python train.py --model="encoder-decoder image transcriber" --crop_scale_min=1 --tokenizer="char" --encoder_norm="batchnorm" --decoder_layers=10 --decoder_tie_embeddings=false --optimizer="soap" --final_lr_fraction=0 --weight_decay=0.5 --adamw_weight_decay_other_params=0
Rows from block 6 of the text decoder, named by matrix and row number. Rows with one number belong to one neuron. Each number is 128 + 32 x the weight over its row's rms, rounded and kept within 0 to 255. All counts start at 0. Numbers have three digits each. After the name is the row's rms in percent of the matrix's.
# fc1: MLP up (decoder.blocks.6.mlp.fc1.weight, 1536x384), inputs 308-383
# fc2: MLP down (decoder.blocks.6.mlp.fc2.weight, 384x1536, transposed), outputs 308-383
fc1.884 104:128217128128128128128128128128128128128159128128207128128047059128189128128081179087128185128128128097128128128072192128128128128128128128128128097128128111127128117249128229128128185128128128142128186128128128136128128128128128
fc2.884 096:141128128128095128018128128128128128128107037128162128080016128147128128128128128128128128128123191128053128128128128176214128128048128128128128128128201128175194174128128128128128128128128023128060128093128128068128072056128128
fc1.885 097:128044128128128128128023128230128128128190128128128128209128128128180128128083128128128096082126128128128128128181216128128128050108088128086191128128128128065045128128128128099128077128196068064128128176128128039106128128128128
fc2.885 105:157128128128128070123128192130128128033128128135128128128128128128128095128128204128128128128128128128128128128158028128177128128128128162128128128128115128074128255128128128186186128128128041034128128075128128200179150128006128
fc1.886 101:176128128128207059128040128128169213085128128128128128128164128128128128128128128177128128128104128128128064228128128196193128081013128128128128174153128191185128128128128182128128128182128178082128128128128128128128128191082204
fc2.886 089:053128128074128128128128128128128128128128128171128128128085128189112138128128088100078128070128128153128128128128202128128000128128128128128126128128251128128068128128128128128180128128128128128128095128127128089128109128231128
fc1.887 107:128128128128128066128128065128095128163128128067128128099109128094128128128088138128097128128128128128128128052128128128128091128128086117128128128058128128128081128128128141019128128128128128128128128128067128231045164128176128
fc2.887 100:128240174128060128128128128128128185155128128108128128128128128128128128032128128178128128128128090128128128079105098047128128128128118128128128128128128128128128128204170128128128128180128026170128128128128240128130059128148128
fc1.888 104:128100128128152128172128211178191087128128128128098128128128128128128128128111128087128128128128036079100128128077128199128061128128128128128128128128128128128128128128172081227128128134128128128128128128167077128128165128128116
fc2.888 104:128128128128128128160110128128085128128128090128158206128147107079226230128128128112179128119019076128128128128086128140203128128097128128128123081069128029128135078128050128128128128128029128068128128128128070099154128128128128
fc1.889 091:170219128128128128128075128128204128128128128068128128128128128104105210128128128128128128064128128128203128162128128128128128128128128128128146128198180128128128128079128128128128128150128128197128128171128128128128128128128097
fc2.889 111:149128128128128052128128192110147128128043128128128128128128128096128128128128163069094052128128128128128128128128128128128128121128128128128128128128128128128128128144128128084128128128211128128075128213052128205128128128128184
fc1.890 101:195128128166128128128054128128128205102128142128128128128105128128128128128000128128128128202128128101128128128128111128128069128079043128128128128128152128128128066128159141128128128128128128110076096126214128078128128128190128
fc2.890 090:128128128128128128128023074255128128128165128128128128128017128128128119145217128128192050128239204128128143128128128128128128128157128128128128128128128128128128128128128128244128128128130128128128185128128165128128142128059128
fc1.891 097:128128172128128128237128128156062128128078128128128228128128128128128169104035128128138128128128128128210128150128128128128128128128128128128128128128128185128128181128128128057189128128128141128128128128128128128128128125128128
fc2.891 098:128128128128128128128128128128128128128000128128128128070128194128128128128128128128128128182034128128128128128011116128085128180128128195128229128128128085128038128128128094201112020128128222157234128128062128164128128128128092
fc1.892 091:038128128128128128128128128128128128128165128128128178128128128128128043128128128128153128080128128128128159148128157128087128128203128128128128128128128121128128128211128128128166148128128128128210128066128128128039150128128080
fc2.892 099:082204128128128060128144186128128095128128128128128128128128128128128128128128128128128128255128128128100128164128128128128128090098128174054086128128128179128155127128062167128128105128128128128128128128128128128128128128128128
fc1.893 112:076128128128157171128128128062128121128128128128128128128128128128128194128128128158158128128128128128029181128128128128128127128128128128128128128128128128128207128128194128046128128128252128154128128164128128205180128128128128
fc2.893 095:128128128128128128065158128073128128128128255128128083128128017128141128118128128128128133019128109128128238128128128128128128128128128099083128180177128128128103128135128169128128034128128128168128128128128128068128128128090128
fc1.894 097:128167128128128128128128128128155220128128201143128128128128128128128128128128128191169128146128128128036065128128128128128128103128128128023160128128156128128128199128128212128128128128128128041128128128128128128128128128128128
fc2.894 097:128128128128128079128128128120128128128128128128146128115066128128077128128128128202004128128128128128128128152128128128128166007128128128128128128128167128128077128165106128084128205128128128128128128128216128128128128128128128
fc1.895 105:128194128117128128128064128128128128128128128220128128128197128128128128128128128128080051128128128128128128167019128128128128128084128255128128067138128128128128128168128128061145065128128128128128128128128163128128128128128128
fc2.895 105:128160177128090128128118194192128128128128128128128128128128204063043128128068128128213128128128128128128128132128128128125128128067128128128128128128047187075128128113085128128128128128251128128128097128031128128128053068128072
fc1.896 103:128128128128120128184128128128128128128097197090128154128128128128152136128128068128188161128128128163128191128121128142128128009128128128179128128181224240128128128128128128117128060094184128128128128128128128128128128105128128
fc2.896 096:128128128098153128126128144128128128128128128128051128128066128078128128187128128069128128128128128082128128128128128128083043128128128206128169128128128128128128076145128128128170128128128128128128237128128128104128128106128128
fc1.897 099:128128128128128191128128128169050128019128200128128128128128202128128128128128128128128128128128128128186069128128083179128128128128154186056128149128162172128094061128128128128128128128128119104215128128128056128175128128128128
fc2.897 103:128128128128132138128104036128128128065128201128128019128128128128158128128177128128128128072128128128167128128128189201222205056128175128128128128128051128128128128212128128043128118128032056128197103128128128128128076128128059
fc1.898 110:128112128128102115128128128128128144128128128128128128128121128128128161128232128128255128087128128128077128128128251162113086128199128170193087128128128101128128128128050128128128128128128128128128128128128106044164128128128168
fc2.898 101:128128128181128128128128128095128128128128128128128128243128052026128128128054128128128128149128128128067128128128128128169128128155128067105128128128128162128128128128128128128128031128128128128128128128163179082128128128128128
fc1.899 090:128128128128128128179128128176128128170128184128128128128128128128128255128128128128193187128191157170128128128128211128130128128128228048128128128128128157128030128128128128128128200128128128128128128128128128077128128128128128
fc2.899 094:024128128223128128128128128128128128166128128128128128128105046128128128081186092128128128128128128128201183128064128148128128128151128128128139128128128128067039128128128213128028108175128128128101128162128128048200128128128128
fc1.900 100:128047128195128128118128085179128128092128128128150128182128128128128128128186128073128128128049128128128128211128128128128068107128078128128128128128009195207128128128194160109128128128199134128128128095128128128128128128128106
fc2.900 106:128128160128128128128128150070128128128156128128128046128128128128128047196128213128128128128128060128000128026227052089128089128128084128128069128089128128128128082128128084128128181128128128128128162128057128128128128095128183
fc1.901 096:087128128128128128128173128128128128220128128128159148128128128128128128128128128128128128128128128128018202128128128128128128032025151167128128128098128128194110128128128113128128179204128110128194128128128145164128128128128185
fc2.901 101:169128175128183128128168128135000128128128128112128118128128122128018164128128128128128128128128128128128128075128128103128128128157128069128128128128128086199191128128109128128030175187128084128019128128076128059128128128191128
fc1.902 104:125128128128128128026063184128128085128204128128104128128128128128117197128072128179071078128128128128083128128128115128128181128060128128128128128132128128157128089225128128128128128093128128128128128156128128128097068186128128
fc2.902 100:128128128128128128226061085128128128128128128074128128191040128128128128128128128102128156176219128128128128128128128128199128128128128070090149128128128128128128037104208128128128128128128128199082128128128128128128041220074128
fc1.903 089:128128101128128157128206128128128128128128128174097128167241128128128128207216128128128199128163128128128199128128128128163128128128128141128128063128128128128128128128128128128128128120128162220128128169121128128128128173128128
fc2.903 101:128128128128128128169128128132128083128052128101128128186128128081096128184128128080094023128128190128128128128190128147128045128128128128128184128177128177128128128128128128128128128128128128128128240182128128128117128183128128
fc1.904 099:128128082128128112128226128007179128076128128042128128128128128128128128128156128155128207054152077128128128128128034128128128128070128128180144128055180100128128128128128128150151128128019128128128128192043128128128128128190236
fc2.904 094:128128198128162128128128128168128128114128128128042233128072146128128076128128128128128186128076128128128128009128128128128128128159093128128128224128128128128079128072128128081214085179128128160128128128128140128128128167128128
fc1.905 103:141128128128128179121089128128128128182128149128101128203128128128050128128128128128128128175128128128128128128128053128128128185128128128128167128110092167128063128030128128128128128061128079083128128128114128128128128000122128
fc2.905 096:128088128128122122128128068128128065128128189128128128128168128128058128128168128128128128128128128128128128165128128128179128128128128128128128128128128128160128148157128189128065128225128044128118128128128128128128128050176142
fc1.906 096:128128128128128128128128106190128084178128128128128128176115128070128128128093128128128128128128128180128128128149128188128081128128128128128158128128128139128128168128128128128128128140128204125128128128128128180128128096128037
fc2.906 095:203128128054128128128188128120128128077185128128128128128128128128128128128128128128128128164178128128177128115128128128131179128128128128147128128128128033128128128128044096183128128176207100193128128128128128128128128128128128
fc1.907 115:128128128165128128128132128128157128128128086175128128078128128128128128128128165128212128175128128128128128128128128141128128064128128128128101086128128128128162128121176128128128128062128080088128128128128128128128099128128128
fc2.907 108:140128128169158065128148128128128083128216128128069145072128128128128196203227110076128139128128128128182128210123071163128128072128070128128128128087128079128128128128128128108128128128128128126044172128128128128128128128128190
fc1.908 099:078128128076128128128128185093128128146128219128183131128070128128128128128128132128128128128128128070212128025034210128128128114069128074128073128128163128224211128128128128106184128128194215128128128128128128059128128128128165
fc2.908 101:128128072128128128135203128077128128128141128101128128128128092128064134128128128053073128161128068128128200166128128128128128101128128158128128128128128175052183128128128086128128128128128128128128128128128128128128096128128128
fc1.909 086:046128128128128128128128180128128128125164172064128128128128210128128128204206128128128128128128100128199058128128128128128096128128128128128128036060128192167175128128128128128128128128128128128128128128195128128128128050128128
fc2.909 098:128128128088045128174177128091128128128128128128143128179128128128128178128128128174128128128128128128128085128104128087128128128128128168049086128128142101187128128128218128128128128128129128043128128128128168128077052148128194
fc1.910 121:128067168128155128128128128128089235128128146128128128091214128128054191160128118128128128128153083128128128128192128128015161128097128128128200128164096128128112128128128128078128128128134128128128081128128128087216128128128055
fc2.910 099:144128128128128128128193128051104128086128128128128128160159128128096128117128128173128103128128128128128022059189125128128128052128128128128036198128128128128128128128128128128128178128228128222128128128128128128115128128158128
fc1.911 099:128128082128178128128020189141128086128128128128052128128113128128047128128128128069128128128128065128128204087092128128199128138128171128089128128186128128128128128017128128128128128128128128128128128128128093128208128128128128
fc2.911 090:128128089066189163128128128128128128111073128128128128128078075218128128128128128074196128044128128128128183128128128128128128128128128122128128128128042050100128128128186128128128126070128147128128128128128128128128128128150128
fc1.912 101:128128128202128128128128042128128128128187135128046185128128128128128128128128128172128128128089128128169144128198128128128128070189128128128128054128128091187128128074128128128161128128227128128219128128186128128128088128128128
fc2.912 107:128128128210083128128128128186148176128128128159128128154128128080128114081128128128146155087128128128128128128128128128128128059098128088128128128128128128080128134184128128128128142128128128128128128049092128128128128128128128
fc1.913 106:128128128085222128128128128176128128128128102128166068169128128164067056128128128128128128128128128058128128166128172128128073128128128068128128114128179128163128128162128128104128128128059128128128128128128128128128128180128128
fc2.913 098:128128128128128128128128128028128128156128128128128128128128148128072167185128024128128080128128033128128167157128128128074128166128128185128128128151152023128128128128128128128062128097128157229128158128128128128030128128128128
fc1.914 098:220177128128128100128128128168128067201074128128128128128128128094110128128128069152128128128128128128155128128128128186071128128128128133053128103160128128134128128128128169128128236128128128194056148128128179128085128128128200
fc2.914 102:194128128004128128128128128128128128137128146138110084096090128198128128237128128128143128128128180128138128128128030128128128128128128128128128128128128179128151128128128128095128128128128128128128173128128128128128128128128128
fc1.915 113:128203146128067128128128128097128128128128128128128128128128128128203128077096128095128128128128128128147095128128128128128045214170128087054165128147128128194148128128128128059084128128128128112101128128096128128128128128128141
fc2.915 090:128128029128079176128128128128128128128128046128128176196238128128128074128128125049100128128128128128128128128227128128128128128128128178128128128128128183137128094188128128140067128128128146128128128128128210128202128146128128
fc1.916 098:128128202097093088128128128128128049128128128128128128168128159086128128045130138128128115128128128207128128216221095128084128128128128128128128128128128128176128128128128128128138255128075169128128128072141128128128072128128128
fc2.916 100:128128074152128180128128201128013086004190128128128128160128210128128128187128069128173103128153128128128128128128114128128051185204128194128173128128128128128035077186128146255128128128128128128128130128095175128128083128128128
fc1.917 111:128128202128128152128128115032067185128128128178128078128128128095128141128128150128023128128128128128165237128197128128128128128167128128067128128128169128128128116128128083128128128128161128128200128128128207128127128192114128
fc2.917 103:128128128096128128128128128209093168161128128128128128128150006044128128062128128128128128084128091055154140128128128128128128128131128128128128128128156128123128128123175128128128128128128128128128128128185128128128128137128093
fc1.918 098:128128105128128203128128075128128173139128128128128128098128195128128078128128216194048128128062128128128128128205128081128128128128128128128128128128128128128128128128063128187128103128128128128128128128114128128128128128128128
fc2.918 098:128072128128128128128128214128128070128128167128117219128128128128195128128128083142128126128128110071128128128128248128171128128128049065155128128114120103086128128161151128050128128128128128230128128128188128104128128128128128
fc1.919 104:142128128128150122063116128128083101193128128128128077128128128128055128128220193062128061128128128128104136179128128216128097128173128027128128030128128128191165128181128060128128128128128161128142154128197128128096128128128128
fc2.919 096:128071159128128075172128128037128128128151128128205109128128164128112128128128128128202074188128128213128128166128128128065154128128156128128152086068109060128128128128094128211128045128128128128080128128128128056128108129128152
fc1.920 102:176064128128128119128128128210168128128128128181128128128128111143128164128128128175128128159114128193079106151128128128128128070128128128197110095128128158128128128128128128185128000128128147128128128069128128128128139128128128
fc2.920 105:133128128128128128065128128128210128182128156143181128128128117128128142210128128128128128128128128128128069128128078128043128128082128128128128128128077148212209063128128080128128153128081128128128128044128128128128128128128171
fc1.921 098:132056128128128128162142128128128052128128128128205128158128128097128251128128128142128188128183128070128128128157128084128128128143086128128099128128041128020128128162128128194170168097128128192128128144128128176128128128128128
fc2.921 104:128128128166113128128128128128128128128128128128128128128128077128128191101128128128072128128128128060128128162128128128128128049128128128084143128128064128060128128128128128128128128128226128128128049128128184128128128147058036
fc1.922 096:128128128128128128158128128219020083110160128128188128128056128128128128128128174128128108128128096128128128128128128128119128128200128128128128128128128128128128128128128128128128120128128095221128128242128128128168128128181043
fc2.922 104:128128128128128128215128128096148128128128128052187060128125128224128128128128128128128128128065179128128183128059128128065128062129128128226128128128128128158128128128128128128128128128128219058128206128237128128128128073057128
fc1.923 106:145128202128128128128128169128128128128128147191128128128128128128070128164128152128128215128068128128205128128128128174128051128128202128128128128128128128072165128070128128128145128067128128128128100128097128128069128128128128
fc2.923 109:021128128173128128064142128128128078128128128128128128128128161094128128128128128128128215128128128128128198033128128099128124128128128128128128128128128128052128128128128089086128155128128128128128200128162157128128128128106128